{
  "arch": "pvt",
  "model": "image classifier",
  "dataset": "simulated telescope pictures of galaxies",
  "train_examples": 195000,
  "image_size": 64,
  "crop_scale_min": 1,
  "horizontal_flip": false,
  "targets": ["kind", "winding"],
  "num_classes": [11, 2],
  "norm": "layernorm",
  "norm_position": "pre",
  "activation": "swiglu",
  "mlp_ratio": 2,
  "head_dim": 32,
  "fused_qkv": false,
  "qk_norm": false,
  "layer_scale_init": 0.1,
  "parallel_block": false,
  "inner_norm": false,
  "patch_size": [4, 4],
  "conv_stem": false,
  "depths": [2, 4, 2],
  "widths": [48, 96, 192],
  "mixing": "cutmix",
  "loss": "cross_entropy",
  "init": "trunc_normal_002",
  "residual_init": "none",
  "optimizer": "soap",
  "beta2": 0.999,
  "lr": 0.0027,
  "beta1": 0.9,
  "shampoo_beta": 0.999,
  "eps": 1e-08,
  "precondition_frequency": 32,
  "max_precond_dim": 1536,
  "one_sided": false,
  "adamw_lr_other_params": 0.0023,
  "grad_clip": 5.0,
  "steps": 18200,
  "batch_size": 256,
  "epochs": 23.9,
  "lr_schedule": "linear",
  "final_lr_fraction": 0.1,
  "warmup_steps": 360,
  "weight_decay": 0.1,
  "adamw_weight_decay_other_params": 0.05
}
Rows from block 3, named by matrix and row number. Rows with one number belong to one neuron. Each number is 128 + 24 x the weight over its row's rms, rounded and kept within 0 to 255. All counts start at 0. Numbers have three digits each. After the name is the row's rms in percent of the matrix's.
# gate: MLP gate (model.blocks.3.mlp.gate.weight, 192x96), inputs 48-95
# fc1: MLP up (model.blocks.3.mlp.fc1.weight, 192x96), inputs 48-95
# fc2: MLP down (model.blocks.3.mlp.fc2.weight, 96x192, transposed), outputs 48-95
gate.73 109:133141135112079104132108169126149131102091141120116113117113143120108147105095142146129142128135154122112123154127147139132136106112144166114175
fc1.73 111:143162120110112082151110167153138112133069140126135097060131123127090110133097079114116121150074131140119142101087130131096160097092122144129110
fc2.73 105:126109118153083086153122126149139138114103140127152136152147123094164113105118128153157117168134111129110145093116153149122112178120135144123114
gate.74 093:179101117145088170130141151114133107151130133137110097132099135121157083127124141119132121137115159099132125155121119150151117086148120116106142
fc1.74 097:161113160131141116106126139164066119176150147102117123142096124166163148126123178145130123101137075136136128115161139102105140106102075157148137
fc2.74 108:118123153112117126147132136105118115141129098155136147160126131160116162115116169111127138125136103109174156122104162136133126066189143130105145
gate.75 090:119101107159116118107091084185098126107124133120105126141134153110139155110143118146134082135131130103143069119172092116176117130113083150164114
fc1.75 093:093110110110127096164140113131094122155124139103149095176143111114135103124123139132100116117144063142140094107174098172149121150152150130095104
fc2.75 106:139110143108123083111136152130104143164146118133163112120125142120163177111134138162131141154152113151146123125118124103130127163102145099134147
gate.76 094:158109153122141118170110114115148128161145113122178151109179144146136107098120136113111085141117142117127158121114156108121132130131146095168093
fc1.76 084:160200135117155102156119127122131145166159125108150081158152112095138161119101138121119097141150127143086125135141158137150106117105138120176085
fc2.76 097:122153093156122100143137135122098177142145091136122105143094141127144161131126116132101127125124121139103067152103135127150151131117130118098121
gate.77 087:117169073129132126111102093100095125120096153140133119116139133124069100115120087120163129094123106143129141153102114103100118098145161126146095
fc1.77 074:088097092139161144130130169133060131137159107154121107138099118118082161108151072127128126139105104101108119118133139132119138120158135120133099
fc2.77 088:105117126146153124127122145120164095088119114098160174146114130146147095111099123093101140126135084131142142099172125164139164119119146104114141
gate.78 091:119101091129114086129090128109137133128127130114068121089120146108103124161113178132106128124121113094165117105101108116143097102134093113119130
fc1.78 093:166123150131146150170202149152126120095125120095157147177122130139131131138153081131153149122124084104105127144183144145117110132129164141121146
fc2.78 100:135111128117114140119134158160094136126134137084128139123164128141141117137147063126132117090117077124134117113145147140081091134139161128110148
gate.79 096:133105131154166109165081096133170143155169125076114157123140160119131127142142161125153107095146135161114137149148103168132113096152130140117176
fc1.79 090:129114175185131122098136120131169106137128141129133091110117118113117162164108148082153183117126161163135130133141128191140170120148149126140149
fc2.79 096:109107131100126140169091106147131096129151138104126162120107151140145122069124153111116124102081081143164111101156131144135137133163130165112121
gate.80 103:101111124124098168141169098114102164149146128108154118149137170152125139121111160121150126145168136146100130160126113147082142171138128194115113
fc1.80 111:169153093161169106153145147118162111114145161142119147160096121135175109086135124094160122109114162105149129142114164121170120145104146109102153
fc2.80 087:148163161112132138115174161123139132093115098125134125174104131149112119093129101143093126099113102147133130127195148098090120135133172144088159
gate.81 098:129134116130152116133163164096125082159104156152145146135102156151153141112095125145148127140127072121097133130136099121153138174108115090146136
fc1.81 100:154158143129135141142095103139140122160133125108104131134147091105146128144139138113103147166139161119095148096162082150094124134142156182101155
fc2.81 099:114081124146144143166129113121104090071123111165149104125123151128127136164169117109076119110129141119152157176096151141111083135123160135124097
gate.82 111:126079096118146127117165091101151170129139106075138123145150145114088083114111132104081137124108101138148113086169170116129108151097117103105101
fc1.82 105:153121163151150135110136096139130113139118115165117105150123135090178116153136113117159072079159137120128130138126175127160117162083140125106137
fc2.82 107:115135100134155120091145146131129131145129087161146124141114081097112097145110157106108090130177126142180107125129122128075164199123147122133108
gate.83 094:141156158173146156151125140106158144144098133134127130176115130123111110135177149101152102128151111096138169101119142134142114153109141124172114
fc1.83 095:116121123131143138118088148151116095118143151158113136114167105145129133159109164126138110139103190156133132157076107177094172116162151100107141
fc2.83 083:077152156102155137151150116133173141121116158172102109147162157113162120144158163116119129171144149153092119156115129144136085149152130142159112
gate.84 097:125128106162136097134141135151158146133108101130128172127112146178168121168127090101164179120132102148116147136142151169128160098099145105150158
fc1.84 103:059119104131143137102160162143129145141113113127087127143089203190105154097162141080130108120135111103144119159145144130141169141122116130110116
fc2.84 100:123148090168113114123138134163110114144143088183116143158103082120143125108164133140153160151140120102154119140157128143113107081135099119133133
gate.85 091:151105127132079112115142099126109088088109115098152147086163065133104107154101141111117108154121186173059119123117142130133135117132133124082129
fc1.85 107:154109099121190148103149094131127127156140180166142113119155119169127154100130139138128135138137137117150100153150154172141161138149140115171111
fc2.85 100:142077124111140090097150151158103117125108158146110132106175127127125143132052151133111159069152143095144100141134118146115125124136098155111139
gate.86 098:159121149107143159104121155118180109139119149182125172149116179094127099124149129102175088085155179099143113138108148128133102133112118122119122
fc1.86 100:148179127072132127111157112138111158140121130134120127115150147197147123093082150114175153128143140119111093119118082155205144144143110157111110
fc2.86 092:071152112088126168131116140096131165127113157152116185126103132145085118127136142162143088133134153141136120120103100118115113128112126133110101
gate.87 111:113084112128123138140158071148143139123090111097109130111127124131072125134139144103117137156143126134134102118159165104124077136099143139086123
fc1.87 118:146173126124111114119147144112140096100155165126133148119143138159102142142145178136169105101124138117124138124072125145132155138127129153143132
fc2.87 100:115130136145107118125153132093150177108128080074125142165101165162135108143168116096098102118147135129116125150094137108116121122094142091081150
gate.88 089:111120158161079156136156140130116131113124130095147142102131126148117158101153120138047139157163135116188117124093123177107131148167143168162121
fc1.88 097:130127147173161161160067101130163185169109128124135138164136106127127147120120134141163159125158104129127119138141153135104081094142108125091128
fc2.88 096:124146112156165171089132107126135105129135156079148132094110088102139160122101139055107156116128107152119114150125148118110139137129111145145115
gate.89 098:139148134137174183132116134100138121098128120128176151132144161134163099090153076092126168092118149078157114093114168150124103091119126114164139
fc1.89 093:140097124104103087133101131123083149146120167159136124135132098121128133159139131186128119151192133146118129152132119117140101165095127116116130
fc2.89 098:122130133133166144092147152151163145121102128146126135140126111156128130172102129155106115110141104094100136139127127098079109092120151151120075
gate.90 111:111102142119146082154185139103121131134136168162128117135126129139144147090146165128114119130113139090138152089153158141113121141134138172126148
fc1.90 103:081139126133117115057103111147093081147105114099158119110133113103087120109093125101108092115129155149159116143108117101135156137128119139091091
fc2.90 130:100125171128137139138099117123090136089172133162157122118099155131093116097119155142151099133113134109091154124138134143116152110161108192129149
gate.91 079:118136136122091098123121185139090107116149163143143124132109125118163140114107127165130137114160134143139099144164121107127145147182079156112092
fc1.91 070:144113154041122122094124098101128120142144108143120118092103153120095099113129098149156160149144104161154128137112134142155134201151121128142112
fc2.91 100:127148093162127132110175122136114125092118151121097111130114130105162139113134130100116080077077132131111170148114161121094132154118144179087109
gate.92 109:118089104144142154141168119142120144102135191103142088104137128129137152134093156074145165093137106130112133152134106159133137166120098129151111
fc1.92 100:149125094123172126118121105080145118138124124165135150130143157149106086145129109132127102155111095121113091098107145105163135140126141127126120
fc2.92 101:129171110131098132105116143117148144127137151103129105097123158157128124127096139140099166092115168116103141139126136154114125172171141137135114
gate.93 107:117172128096146134153165144117134129152112146124133158100113106170096115116097111087140145142144145103156151130124136146100137132101149080129155
fc1.93 102:109120136094111136159140143144138142112113095110088107099146163059104101130134133128108125120105111119093148161101105116132110119142161107119117
fc2.93 097:130108149136073102157149145121163185111104131093131144109080131145128100136151120122159091121111113112108176117111164133112152154115145074086140
gate.94 116:133102129135131097136107146125098147145139137107187096173109123109121150100144169192171166103134133147093127142126155093158132143150138097148134
fc1.94 121:155101093099176112135126084095139107119170118136086121103132142121161144159125126104115127141113133089113132141149091131111139078169120135096104
fc2.94 107:137121145133143147170157114107118165108147155126162112133158162182127166117133117115148117090144117102138135150100109076158115143103147135102145
gate.95 104:126150136090140113114164141143185153107114079112149121078131134121114089106146150140162110080093104117113115148093114111130096107140105169122108
fc1.95 104:108150160134151113107140168116144158084105117098162154112141078092135124089136146151166103088091150088096096191115100087151106111129118140118120
fc2.95 098:073124161147132143116106123155111125114169133147126062120162112161115131102119133142119100106132149149141157106071087142151068116097119146114135
gate.96 097:155150103147103100157105125116091092165174120134179109122110118144082132138081137146133104141153157146135138129133136109163136104163128128148159
fc1.96 107:103115093181138117102133115125150099130123144137135097196116146155112159156123121137129107128160122097110107138095189090167127137146130153133152
fc2.96 095:148112140142172116130156095108110100159127137121128125109149169148134108144129112157118185088104103078134139124137161083142114110124148157107107
gate.97 105:089094143177132151135133145129122106154140147131084137107140106132149178133106139084095111153145094103130105118137154142111125090140082127138117
fc1.97 106:164141148123140127135141141150141170143111131136169133110130112150117136124143127133086156116095128111139090151110075084119128130142074124074104
fc2.97 104:109107143135106164169151121117121130124125130121107097155128113112144125133148122101180161122116143123138121122163139158155116171089108117143107
gate.98 122:101195150085146102113109149095170114126114125069144116153157103112114097112107103140129158155123112133104112107067136127112139148105140149139148
fc1.98 108:128086138143152119131162133122117129095126159159150156081139172117172136110137176119119098057125161138189139133166102153148122150148150121120131
fc2.98 112:119158150117136104087116137131150129159142097134152123153138115127114104109145081175163134151124114117087161106075211127119116145145123146149149
gate.99 094:088127123172133128106107120148131119161105192146131159109166143106110160117121141122144106135141180130129131127074109117105122120100107114141103
fc1.99 095:164146132128162156139124135107137101148098112135114115129118169114123042153121117120101125115193103126109153121092143157132138124164133098118141
fc2.99 104:084119139110121103108142135110117097137105091152154137141110147112180163112128125136105147151101119136138100166128158117093147097170122122116113
gate.100 099:073129132103114125094146142144078160106119134153171161148145121083076140170119160104087120137152159175148123117125151128159090100145161112116109
fc1.100 102:123112104140149127109149102179100165106119109143098109147130087104144133130109149103145148115118110134133134119131136102148129160156159154147123
fc2.100 105:133172107127097092156130160151151155108163123138110156129152143104144155101103153063135110137116134130126139129156160151113092133123123114142115
gate.101 094:128128114113157098109113097137179102117111100146123103174117105146120114083124142115130135135113147142107111113112153163066109101157154165173114
fc1.101 090:152131125124088098154130151122135130158120135103101136150142106139165125146104114131154117128132115158165172132131063095127106165098128090122124
fc2.101 103:131109149128141133126147145150108120132151170078118106135144090126112117136133112140119135075153126123158171129133100111149108159126123112071148
gate.102 091:132137134099111090167116095114128118119123112136138111129119133150165091136093119116125120113172125118132109174135130106145121135108122162112118
fc1.102 087:125150104104139136107158126173128151134130084129138125122132128136119099107105119112101123159088152141181134132119116152142111168119132135114126
fc2.102 103:156123151116075110135138101127148150128120086161105125094139114169122121169129134115144138121149087090133108156143102140137130145164143172167148
gate.103 094:124105091125141118135074143124147125118114188173153112085156137108141140159098171152175130159131140123136096105106094143114094131095106153165091
fc1.103 099:116162132119141152126123174154090162122119120133107117152204146141124114124123075137116109109124118124131126157148135131121129148162161154155131
fc2.103 101:139146095134117139104155178139119184100160171126123102142169125144105123087118079131102104084081173122104145161150106158134121136163137136086110
gate.104 098:146143139115133107144124215128161121149154171127160147171121141093155140149135152137152112187175157123108177134141125146146112129133127132120130
fc1.104 099:116135122149101109096114082109124120130091128123136102161130139161134117134147130125146133141126116089106087133089123134131142135157126163131116
fc2.104 110:171117110107159105120144178130146161116129164132106111142126142103127135093141167117111075124175157140144124145146146123138114120110149140148106
gate.105 113:127127173131166146063162142134140139164127135138107113129158134118133113120102129113126153109116155143116125110148125129116146142112124122141124
fc1.105 104:092129109131096096123139150132082073114152148108114126118082150140101138141161124148167129119135112144133125173138173151126110134137151158164143
fc2.105 102:109138124125116148140108095114127155167105103102146110127132115137098092112155069121115161120153148109088147111133139096136120157112142157125176
gate.106 113:113134136088190112126116175094139129100099137103166130137150126173113151118093129125097154102114142124139111145137138140075132110082110100129123
fc1.106 114:149155127118129138124132116208150139135129127157087118156118127113140136092158175155122147113134122145171116115113133101152119114163194124129144
fc2.106 105:118118132165173119097150119145106103126074137119152086096108115146127140162117088150135115117060100099101107102119109163127137166148116137128120
gate.107 098:139111185096172112129154147121135122121129102146076110139151132119130119116118132130130122165148137106124136106123142131140118146153126151088127
fc1.107 084:123100070145142129183134132172117127135139123122163128058150094137162113103149096123108108081142173151154103102097119135147158119168084111101148
fc2.107 086:147127143124172167100104164134192090131140118137108141109148154091140131189116118136109141131112104121185121144123111127185140110155130102115117
gate.108 098:146152107116140123116138147195110130119116129118124104107117193139101095104106133164106155127138119157112094173150142127127087136087117128109100
fc1.108 110:117089115124119152128119104078100102134158120118149145166147123108148126155140106175133102120104180126105113097079152160126142128184112140133153
fc2.108 094:125155123134093110112084136154108138127154150143099162145130176096145129156164145092137123129174121137139127092148106114164116159121135125124141
gate.109 102:150133133105089108174121124138156175165086144097169140142136135060128124154084110123155150142122069140109100131115115107140105090102138085157169
fc1.109 097:141122121105146128125105116105130097097115134116165145154140111158125119101087117114166144126148045140127101131143159123143104092108130116157145
fc2.109 102:126183112109174113147111088089122097119166135078146140133153136173099128115147094126130080134115118121099071155141172120136170107136104135110141
gate.110 103:138138107120152136132159165107079146136132125136125117100171164173071118119107142146176096143116124138129094164105116121121095091144126086130122
fc1.110 109:115146149122121105181172079105084114159119093141168114121116128096113083149149158112118118139186102153105146160086145139163120140097138130175130
fc2.110 112:124124134146168170121093116143154084134094163174115142138175085119150170121113105117119154121105106117154140092129129134112122122116114149094126
gate.111 105:123157114101095131130126107144103139175159133114063147146139161134128140150108154143098129154127120135131115084125126151135133166119111122151121
fc1.111 109:133179187130162134147141128095112106122079168151129140131119113100170150143113098120118106135127129067126121104152133151129166155184117144125138
fc2.111 100:150110103130127085134094166134133122126151106137150140095125152155096134137145148144165095128137117130134151092087106080090118124078129117145112
gate.112 121:111173135141134154120100130140124097130115131140116131113097158154105175164124150094118094159101149132138142147136100120079068178116148151142164
fc1.112 119:141111108131139091122132148127116170145173121103138158142125090109121093104116146128118140090121105147083134089114144133130158116141085087118149
fc2.112 089:095120112109116093132134114119115181089145134108108142154127119128149081091123124115108182098141114129098143108157113112179155164125099112102128
gate.113 091:161153124144100117155092089105104142150117148152094156102089100182139155147119131150130154096133143155139114104120116134157150148161136118099165
fc1.113 081:145107118134137145103116100122157123107145105150104156129106145127151111133149128130142144115095147101174136131114101140064097158147126119148123
fc2.113 100:155104114119158078093142094119138147109128122168114141133176140141156123120119160151125151090140097161111139167149150100087133145113145145164157
gate.114 095:162154156065129139109152133110161132107170130116161113126152130114149141085104122125105112176135125162146175065087111165171132107132113117098129
fc1.114 089:152151150161157170112140108119073159145180115103178138127127139159090124138165120110126106149098093083123139114133151152147136122123122135118136
fc2.114 107:145064093141137097165143118143112174121089125116112136116121113139144096163104093152091122117130106128120095134152183129080087162093131139108132
gate.115 084:137149126123157133088100145110126137102127133161113136128107114115107140140113124185131170116065102097110129122156109104162115117135134159084133
fc1.115 087:128117091056120119144131127145098093126147106088162116113128161130102109119131129109152073093133134084109086116120126150118166127116108135100143
fc2.115 093:108128142115125143130138126151091109100158097084107146112082198138116127155156096125107127117132129169126085120157139183128161144113101155105109
gate.116 101:134176089156162173131143137155156140125142111119082137117183126137210169135133125152164139138117117125135104108102100088108123147163136153153150
fc1.116 098:154164105109117127125142163149135150104138161129169135095155126107134110201166105140134100132148127121154135109139127153159133135154145145103151
fc2.116 110:069112105157134123148093133132117149105108136105120118096106147119119125146131130145102110126117104096154143159159130177135103171147115133141159
gate.117 085:176119085095116166136129123113079121077108121095131133134089113131122144125154124131165103125170131081168119157148168128165149119125123118102131
fc1.117 081:145129157172118162104129113091119134106071123138162160148164082100117140088086146145154175128089115109105147134177133084145104125135133149134155
fc2.117 100:096114139105078132112184096115153112116106151122156120131136175161128133148120156147116143164116138155129154121117136143139159088095138096124109
gate.118 099:115120134150075181150151094135128097122131105115141099118155109158140127140093168073104115164115114163135133126139132138122126093101123115126111
fc1.118 090:112151120146145118101125085124142135127122184145139169124168127129135110106120109138140155149129135147130136108150107085116137116148136124140119
fc2.118 109:149133125158096118092105059149142101132123112136135137104118138166141084141109087092113158098133147123106145086118086147162132138130087115156119
gate.119 101:166149133127116191139100143130116126123139143158118102160142091147159163125141114113159076123171137127126128140169170150152156101102100118109154
fc1.119 120:144153070093135099104098081127120143099177144169149137177146100149144153130159116108151102080153157115094150098158181084137174097098137137114125
fc2.119 097:108131128174144153164159141088166143139155143168117132142129158119088108151103198114127155152110116138148154097062095111122128142147128095139156
gate.120 106:132164109115129109120084117171129100182175132129146072129161130114120131126141141150119144103090132108136097135120140105116145150131174103119078
fc1.120 107:091126158115149109177156094108171146109092111144113201117123115136112116136152122112138099147125122113094113137149109172134124140117101133135183
fc2.120 130:099141098123145123138140168073134171117072084156132170133144101103120127115108101107123121146164150083103132108162105147161141155130137134161121
gate.121 082:085133113094123127143158118129093123120142156109120148148165102135176111076131117126141122105111124141104167136157151098119094143107165164088096
fc1.121 086:092122120105098103099102125162126117136149122140125100136120122078164123153111136118102106113127118106094125093115089122117108135091091132136133
fc2.121 093:175137125112116128167132139143158109153117099110128123127097130139093116151133170113127145184147152136136073143115084169177181114156112101141156
gate.122 089:147141127127094141106126135113175162113122156175139123116143125120193151142133079191163143110072112130143131110149145182098121096138138120158139
fc1.122 080:131092142130097144149182159172134107070146146086164153119162106098152103175126137097161131136170112138167097131138128139169138125128115151101146
fc2.122 106:141085143121135101137128123122158112110160154152124144109096101123128164137105089130134109104081134123110170153149166136141117107154165131120124
gate.123 119:128156135118105139106107110098135112135115152141075095144146133170157179102113086162159119155094126161138121171117126146118090106128135148117154
fc1.123 096:141108108133146100165121088137137179171114112145141172101088150128108099108158113154127129138173125121155135111153115117131123147137170109126127
fc2.123 104:125116082137156096189143141099092116171118167148138165133138113157086093133151138140148094112112150113139139112106120125116143065167163127106087
gate.124 090:079102156130131169073122154149077112101098128093178150159111123103134130140112169081100100106125126153162136119149109118140143151129113146155099
fc1.124 074:111130112127175137107132171139109103148108096133097094159141158088143141110135120122091113117153119096151163108102134131140124102117158117088141
fc2.124 096:115142105099118056090141115122136117117129139148101111111139112133136112146136116147159099153175104148104167086113122122158163153112172137076107
gate.125 110:081139135113069115193145085173142145094114103124106129126090148105140129109141110120134107136149121126122098108124110164099117145094173121146123
fc1.125 121:151134144114121122101084137152136189126149154141117106126098112137109137155098120136118122120119133118130147099134123172125122130121082185101136
fc2.125 091:122122115134123120116126158104129090171087103148146107143156138132133149140125161121081125123125130111128133122097136162082149106114156109139112
gate.126 103:122111088092131115139122161162162115182104110139114154148080134146110114140104114111147105141097120104116099096145119153119149149127157165138159
fc1.126 118:123079084136142128113130185158108085137096146172093124153086138116145144154133116136120181110104164118132107112161126193099134112106134166130130
fc2.126 098:139145170098103104109125112166147095111116083169113146131107129122184131075115112133151150120115138142142144108102162111142143126127099125165116
gate.127 102:131154080105117127124117094144169131103098145087159170100159114112111126125136141128152115109127147108106131131123132118101113136108153112132097
fc1.127 091:135169139151110164153198114116115126149082106129125123116118117111139113153092117135114141161143086140109115143115138124140138145142119096088121
fc2.127 105:106133155128165103108086136145108131154098146133130158129143140176121136137117124136138142145174109127161167119138158089134104112210162136108144
gate.128 094:106117125122139139163106165140159101134120139137099159153135111130177103176091094151105133124137130173114115126106115098114141132093133129111122
fc1.128 082:108133125119132163113134161166136124109143130172106123136125139095151130155136147122117121122117115117154136119144138104146111168149120117092136
fc2.128 100:120138122106118188115160151133141119129133148130087132135144121100098102133099143138129125163161124048127140144127144166154150145152124154113112
gate.129 091:143129156151136128144128118143138128181141142164116138175096073134157137131127149188134161146114145098123170084119135091102145110175146121102128
fc1.129 093:135082128114126107136156147122105154131148156152120137143110117140131149100118147187133122103088158120102157099145154149140167094115126151137114
fc2.129 106:094147133117145154146129143089118138150139118142125127096173177157128124102130143091089138151139162119143142141150148100126129126120136119118122
gate.130 094:156134111121167153138129162121146124139124152126085136155134102116165156145131143103137124095142146120120138113171124105157097100087106120088079
fc1.130 092:092095127143115130151104154167100121111152130130155133116105080132132158116116147125082120118070090108137111089178091108116130093122120119144134
fc2.130 097:129125135121106122137144148119154146121107156149147115141139112127102137184128132097126105077166136145092150073107140120104162134096133147143087
gate.131 107:125126096133084143138141114170108154085102138052132141152112167150133123084105108147158115105133122117115112151166143089132147189113095125121142
fc1.131 094:128147102170110101109106118127142100088134164125148166197127105112173156118143093130163115116113127093112139162191146095159101142150113116136093
fc2.131 098:102120145072108132115129128084161157159133131124157138137152119134134154138133138139169106095140176101133110127133123101097126138138149125118130
gate.132 094:153084150125082080153105148108170076196135111132109154113162117143132164102077122138104134137164152179105106100135158093126141114092120132118131
fc1.132 100:096171156127099149154133113125102125100166119095187120152165115101143088141121151119115089132141118128120175130106135115124122138112091126133155
fc2.132 114:148106119128139143119108112094160146129101083162107123120099126132158151100123114124160114099122119130122129146135066126131155105166142130132129
gate.133 089:134147147092113143111122119180120151145151103163082110124132118092176128076090126127105146136124115155148157132099137125133125153153110121174121
fc1.133 083:122130146109123107122102152140158119168130109193067107097132126099141132123116118126136155136152172177131154134151084127131153184117146083139160
fc2.133 100:146135143131124101140111153116149081153081124134158152138129113172129093151117134112115124140152139135139110118102161137107087140123137183135098
gate.134 105:103126115149133086153093141120106120126099094129126114142144102132127117107141152143173120098122152181170096117106146120126132146116082112128203
fc1.134 092:130125145104130148162092098153148148156124117115171143121159143111180133151140096132151168102130099151133135103110085132122088113143158099111082
fc2.134 090:121088159079129153106167119113092156089127116113115114145162155104114159143137124108109145124125178073121147131121123129127100164141107094150103
gate.135 087:117104126131163154166122151141110135099119097126091167091114149140132138091121102191108155130095114149164149132130121086129155145121140129074100
fc1.135 084:143126151124104159097095128118156121169118119122136148138119117103119114142106119093149123158173138108117121115102124164148131160135148075111132
fc2.135 105:182126133149115097083130126132150163140097158128187123106144125164096113125149128111119126155138080097121122098116128109137091138108141125109115
gate.136 092:119108152172132105127103130134135122139099121090110128134158124150128088127110108133107160151157134097161130124095087113114094138187092147118107
fc1.136 099:120167173119115102135163126139148159130111121165137106151111143133121148133165119137098131097168125093115143140132171175116175104107138144118137
fc2.136 093:128143114140144077161176119119135149168117087097172137088127163131163097091161134091124133113131108138162158117139084113141139150138172113132125
gate.137 102:137111063146146129109143142157161119126126163120132133113109134122093146161131145130090154141094172104148115111122116131130093139128144074086135
fc1.137 103:140146125089110115121127189143116078117117134103119171144169121142098092124132099130075116117113133126113147140132113120088117089128135116122126
fc2.137 097:152134105156111117135150133111106112123165170100105136148152097125089138139154158096143140151150140118134143139156084115105151130110120091096109
gate.138 102:117146112163105095145148117096139088100100091134113130143168163142150093145161124097109124132145103080097106123104156138138144123153139100105079
fc1.138 098:137112172150150125126158118154124091150074105138138127152136095159100140069144091117134163140120097160159094155170120158117107071131136134124114
fc2.138 104:129096067154124149171122125148110152132118124145104128089111173148128155119114150151142101148142161098121142130137124151085125139099148097109142
gate.139 097:089123067090100115122133127118075148169112173109109106093075110110105111131154101176156137154123131143107152141128127111164149133119112142117148
fc1.139 094:141130141142101114147120171166121137151127148158183099130156154164119137131161147140132155135096165139138122129146133111130176124140090150129102
fc2.139 094:109144098130139109129136127134083150169085094090095153129080131078133152095140124142105111122145104143123110150096084114083122171125157137130102
gate.140 097:145135124133133140151141158111099107161128167160121141104123125113137157131103139120134105131123131094120170159112151142096149081160152179101120
fc1.140 100:085127098167119108173136112156149169091116114090134135170129158115111122110153141149087116104145142140120103114135158131148093134122109129139090
fc2.140 088:148140152141126171146147155134114094157111164107135081081079159085130128147148120088096108150126097130135129124152130131121119106148112105144111
gate.141 096:119123139126145152114137144133102165153142107119112133128099141109097158143128123135142114135114166127125144141115139167143140113099133138095154
fc1.141 116:133158140109148159121138085131132111094134129168111153140108125127143171142154119158112120109149168104119115108140177139117174135117090131113100
fc2.141 112:093158066141146164123154091120144105122126083113114155099119152142104158139154115142120145117129133186174137144098090168133161117123125124136160
gate.142 085:127129166166145109100163133106164132149145146156117148137098136134132137114139170107112089114136135084116184137092136162091128131107136110087145
fc1.142 085:133138154177134126129126116113110113134175143110152126092153140147115150106121150085102093096129154082151141120107152133084149101136142154086126
fc2.142 099:135163099157175125146122127124150085137131096090112132145146079130103129134148117158074128145098167127101147143119101115116160116147128153111140
gate.143 102:067120147118105129139146111149109104145145154123127127132142114125110165121155114114128134151072124091115165089153105168080150103137150147142114
fc1.143 097:133151132131122130112111121137155132115095119125107116125135165180134091107110129102135120127166164146111138151119097153171104183119124117123134
fc2.143 098:106119126107136133161124129149097164134138149125146156082116111168137131138127131111156116129116142106133136130129133148131140141123144100170107
gate.144 090:146118148089110145146105127133100160107127162124167145072122138103109118145137152156117078136149142143159115116124123086129126126129085125108092
fc1.144 086:132157168105115113128105095098129125120117102137120137141134100132143130084116129141167142120125115144125143172123119150136151110168155154151156
fc2.144 098:134117106152134092123116154130096103127110122159137096132164132130154142190153125109185145111117104108077118161123119174133115142135141148140161
gate.145 104:102126137127127084089118075136115159142099147112153127184086139103108114147160146131130151120123098124133180104139135126154104111092148125165146
fc1.145 094:114094093119122122101128092132121142123072129173086125135097139141109149126163135136159151129131101138126140113141110157113144145109101137175131
fc2.145 098:169091131158144113129103138110143143162148162170105141142102161130124122132143136117114167162093148138130132121125104065110116116146099071139116
gate.146 089:094103109130115149152140144144106141111148133138100129139125151147126160123115158125065109125148117156104149144086101133140126166101116151100116
fc1.146 090:125164128134106125134204119150143123144137124117151129120147075154118179123123132131136188110096143132150123119116173121145128117158141131154164
fc2.146 088:152123163116100111119156152118113125116117155158128132113138140117122146163097123132103076114116171134112123135103142114160095149148131120099096
gate.147 101:142102106089116098086144133125117148151155150108172182172086129112138136133131134145080165146134141129117083123126131107140127151135098157153110
fc1.147 079:157122148113172105139086082138102111113123115143093145085115125121149114109154121131121135118126096103156118149141072131119101121143153120147090
fc2.147 092:124120092150168141140122127077105103120139131114104146099142147141148113163151146113159124082143119152156148140157118134081111066103189123118110
gate.148 084:093154117074108110100139140107140125077101125119119115133152145100119097104140105163084120120078110109148171120147127143164138139158139090087120
fc1.148 102:117162076106151163149109132115130113146124172121109142106111145134112115153127157136107145147127169109140085091098112107125119101104126128158150
fc2.148 093:155134140126134148163122097120104149150136162153117137087148140098090123180120126119111136119133103132143139088107136134150153097142119155161105
gate.149 106:135107127123095145126139159126119137119141140116117158096122106126127133124145145106127081140108135143156155166158137108143149109101121092123102
fc1.149 105:122106142140140096171130106145111115139145101101108128126073177091178102137118141099119117128147175120172148153136123140119104144107126120173125
fc2.149 107:132131138145112106131120183122147153089171124108141152139078149121130150138115162149134118120111120102086137140101171128145114087103136145094142
gate.150 099:105115142132129113153148174115127134110154106096127087117107140117095095134156131134133164133118086108138144142147113099117137154064154111144178
fc1.150 111:143141138124147127122100090138114134147095133144130151136165159104123145122168122092149135127123157089107129127149141154175158172173136195131108
fc2.150 096:088169142110103147097158125143123136141113168154115096121088124164100097143132102133139129158134192143112115130121134103169141083141107165139159
gate.151 098:132084143109116163143129180155087158120114096101124144144133156124118135105108089128134100105122124110153125120077067140148162152129150135098114
fc1.151 093:102138144203121128080105145132132139100108167179120126158139094083120148137095112104142189132122147144090152123127159106096115111153109156139165
fc2.151 089:110149104135145146158100141098124047132102122139148137124164076099122126151168150145111124095161102127129105139152117100107165144086084111104096
gate.152 090:140133149127132134102143091100112162102104162145134116083118114138167102104123110126076102100140095076139137115124112104163124108080115154140125
fc1.152 086:128100162126129117113064124132183104151141073147138138158054120123114134142117141147182117166123140152112118136111131128148163117153157085153111
fc2.152 093:124048134148086119155150122174127163124126120120140138138120095122082161131165170117164133201107138145110108146125103135135130137134105119140146